A small image autoencoder, trained from scratch: decoder activation silu, normuon at rate 0.007.
Rows from block 6 of the encoder of a small image autoencoder, named by matrix and row number. Rows with one number belong to one channel. Each number is 50 + 15 x the weight over its row's rms, rounded and kept within 0 to 99. All counts start at 0.
After each channel's rows are labels from the 100 images, of 14976, where the channel reaches its highest value: "responds to" is what is common among them. Only what is clearly more common there than usual is listed. The data: coloured fractals of 300 iterated function systems on busy backdrops. In brackets: how many of the 100, against the usual share in percent.
# convs0: first 3x3 conv (encoder.blocks.6.convs.0.weight, 128x128x3x3, each kernel summed), inputs 0-127
# convs1: second 3x3 conv (encoder.blocks.6.convs.1.weight, 128x128x3x3, transposed, each kernel summed), outputs 0-127

convs0.100:42 37 67 50 43 46 30 46 77 70 70 67 45 73 47 63 68 48 61 59 00 52 50 62 47 44 50 34 61 56 49 54 57 54 32 61 44 40 36 65 57 14 55 45 56 51 40 48 39 55 52 57 48 47 47 25 47 68 53 51 49 36 40 34 60 24 13 39 00 64 48 63 52 79 73 52 58 79 57 65 50 56 50 40 27 43 44 26 50 81 60 36 60 47 54 50 54 87 39 53 47 69 64 48 42 73 51 65 48 39 25 50 61 77 46 47 61 38 48 48 55 86 52 63 65 40 59 45
convs1.100:71 67 60 82 57 69 50 53 41 48 28 48 69 37 37 22 50 43 47 27 43 66 46 04 59 64 59 43 27 41 25 34 73 52 74 51 65 33 63 42 24 74 39 66 44 52 36 33 68 51 67 66 49 23 28 72 44 55 51 67 73 75 59 31 33 35 34 65 54 44 44 28 31 35 50 61 61 46 53 50 68 62 25 63 63 41 59 58 49 69 69 58 46 45 30 53 47 67 39 44 75 55 35 41 63 50 53 76 42 81 44 64 38 32 60 60 26 40 49 52 45 74 45 60 46 54 58 56
responds to: black (36 vs 8.5)

convs0.20:50 32 46 23 43 42 55 42 46 38 41 63 28 87 33 71 50 51 53 56 43 48 44 51 31 82 31 46 36 51 58 63 44 57 69 52 55 58 39 59 63 74 42 49 43 21 42 41 56 26 47 61 37 35 38 67 61 46 44 41 30 99 59 35 37 40 42 66 63 53 39 64 35 67 45 36 45 61 36 55 53 73 39 37 72 50 58 45 64 11 22 45 62 51 62 50 55 44 37 13 68 50 58 34 61 17 50 58 72 53 52 46 48 35 48 74 65 49 49 33 55 23 54 43 84 41 48 67
convs1.20:38 66 71 63 38 72 73 44 57 35 24 61 31 54 49 42 32 54 64 50 55 69 34 28 49 47 35 38 70 50 42 43 81 55 07 54 63 40 40 67 59 34 40 73 50 61 77 80 21 37 41 57 60 58 46 38 34 39 63 46 46 54 68 53 62 40 48 60 32 45 82 37 52 69 60 53 71 44 58 25 51 30 22 58 80 73 12 64 56 35 47 45 50 58 78 58 44 51 66 52 50 51 35 67 37 47 45 32 36 34 62 25 49 43 50 37 39 56 47 47 43 51 17 38 29 44 43 53
responds to: black (41 vs 8.5)

convs0.73:56 71 49 74 37 55 48 65 58 34 56 41 31 46 63 46 77 14 74 42 48 51 45 16 54 35 67 56 41 26 48 59 58 36 31 26 69 35 42 45 46 53 49 58 53 61 60 53 48 25 43 66 61 31 60 77 65 67 54 23 58 46 46 41 44 58 52 46 50 66 48 38 33 72 39 33 52 52 38 70 82 65 43 72 47 43 52 48 34 82 36 61 57 34 57 55 41 49 37 48 36 67 57 52 33 05 55 34 81 61 09 50 30 53 48 15 59 33 49 43 43 53 68 51 72 57 43 37
convs1.73:60 39 48 41 54 41 37 51 45 39 44 61 86 29 59 41 36 63 44 57 42 37 80 93 69 41 77 37 55 80 46 69 55 37 88 65 58 47 56 44 47 49 68 50 24 69 45 64 80 74 39 22 52 60 28 49 69 33 35 52 67 19 56 49 61 68 59 46 63 59 32 74 42 63 33 27 47 55 72 49 50 39 37 37 33 44 67 47 45 34 47 53 52 38 46 50 50 52 55 33 45 51 65 30 37 39 52 93 41 43 64 44 46 37 47 60 78 46 52 56 58 42 64 34 39 81 64 50
responds to: black (37 vs 8.5)

convs0.117:47 57 51 53 61 45 60 36 59 23 55 37 35 54 43 47 47 59 42 48 53 41 53 65 45 51 57 54 43 40 53 34 56 71 74 44 36 68 35 66 49 38 43 38 44 43 51 33 47 60 57 53 59 82 59 49 40 65 57 48 51 63 51 50 49 58 50 74 60 23 82 51 42 72 51 51 56 32 50 44 99 44 39 37 40 54 62 64 44 00 52 26 44 49 39 33 66 50 58 34 54 44 36 44 42 00 53 28 42 53 27 57 47 59 47 19 48 49 45 38 82 49 44 58 51 65 25 70
convs1.117:47 55 37 21 25 61 47 47 64 61 27 55 52 48 43 62 71 63 53 24 41 55 42 43 40 30 52 37 50 55 54 78 55 53 30 52 54 28 40 25 40 50 48 60 59 34 52 50 44 55 37 35 42 35 62 55 45 54 39 71 59 21 38 41 60 68 31 35 23 69 55 48 60 33 74 22 24 58 36 49 52 44 81 41 56 61 60 26 20 46 56 52 65 02 24 54 40 45 60 58 46 24 49 56 67 70 40 56 74 51 51 65 56 79 53 28 41 46 54 57 27 62 63 52 26 53 14 68
responds to: black (34 vs 8.5)

convs0.13:58 46 41 67 53 52 58 35 58 44 57 59 43 33 42 53 25 63 40 56 46 44 36 47 69 46 29 32 38 42 72 30 42 59 62 65 52 50 54 61 61 77 48 30 40 35 53 44 54 57 50 56 39 41 46 31 65 44 40 67 51 83 49 47 37 60 66 54 57 26 11 34 77 69 57 49 63 30 42 65 88 62 22 46 49 36 51 52 63 23 70 70 15 26 49 67 49 45 47 19 57 50 57 24 52 30 51 58 66 30 39 59 53 50 59 23 29 35 65 41 41 63 34 47 86 45 84 57
convs1.13:15 61 48 41 47 33 56 52 70 30 28 37 31 52 17 44 57 54 27 32 46 22 52 20 45 31 47 34 33 40 34 51 51 23 25 48 29 62 44 67 50 28 55 67 47 61 72 47 56 35 50 39 24 49 40 83 64 49 37 59 43 66 49 60 34 52 51 31 60 60 59 36 41 59 60 31 52 40 42 71 72 64 47 71 68 58 61 39 45 74 33 35 64 34 58 61 51 68 66 49 34 60 59 37 56 50 65 41 12 49 63 33 30 59 32 65 50 38 30 53 66 53 20 23 50 36 58 70
responds to: white (46 vs 8.4); black (25 vs 8.5)

convs0.31:49 58 51 61 61 49 56 39 30 41 58 44 66 44 54 49 73 57 73 43 27 56 49 38 26 53 38 63 53 38 65 44 83 55 50 47 67 45 26 59 42 53 58 47 61 51 37 46 43 67 52 34 50 03 34 85 48 11 37 60 38 07 45 21 48 41 52 70 46 39 46 26 42 25 63 49 55 38 65 41 82 70 43 60 38 26 41 45 33 67 49 41 42 47 41 63 47 86 38 42 61 51 46 62 69 57 57 66 43 26 37 39 61 65 44 72 55 26 38 43 40 40 53 44 71 69 75 48
convs1.31:66 44 58 41 50 66 53 45 32 58 63 73 40 51 52 15 24 52 46 56 54 35 55 70 56 24 42 59 52 44 54 54 38 31 64 70 71 44 34 67 57 43 58 34 59 16 60 50 33 43 60 51 33 56 27 36 33 48 38 48 53 52 35 67 31 25 51 89 55 36 53 56 43 52 70 74 42 72 64 35 61 69 35 65 67 55 55 54 56 43 52 45 63 55 41 27 47 12 67 42 48 66 85 31 36 65 31 47 75 75 80 55 56 41 53 51 28 41 61 31 81 74 56 55 63 68 51 55
responds to: black (39 vs 8.5)

convs0.4:58 89 50 44 34 62 30 38 51 44 37 42 59 73 32 56 38 31 61 60 12 50 42 34 31 45 50 60 48 32 30 31 78 42 74 49 56 65 50 72 20 60 44 47 42 46 36 48 44 67 71 46 64 41 49 60 53 62 43 59 36 15 59 15 47 46 44 39 66 39 46 15 34 46 67 83 45 99 51 54 55 63 76 60 61 54 29 57 40 36 57 35 46 52 50 59 44 52 21 45 66 47 55 31 38 46 49 60 51 67 56 44 51 57 51 45 30 42 55 38 42 39 46 67 54 64 49 13
convs1.4:61 54 36 77 82 22 51 50 59 52 69 46 79 33 55 48 54 58 63 63 49 39 59 41 44 71 59 74 36 49 38 62 53 44 60 64 63 69 61 51 74 65 35 45 33 30 46 37 48 07 50 47 27 08 54 60 42 25 49 32 54 73 49 66 49 61 42 81 42 46 42 52 52 73 41 49 52 80 54 59 56 39 35 14 17 40 67 61 49 64 62 40 44 42 62 17 36 56 41 70 47 53 65 63 42 39 50 66 33 68 27 61 42 38 49 77 51 70 54 57 54 40 52 26 43 52 52 39
responds to: black (30 vs 8.5)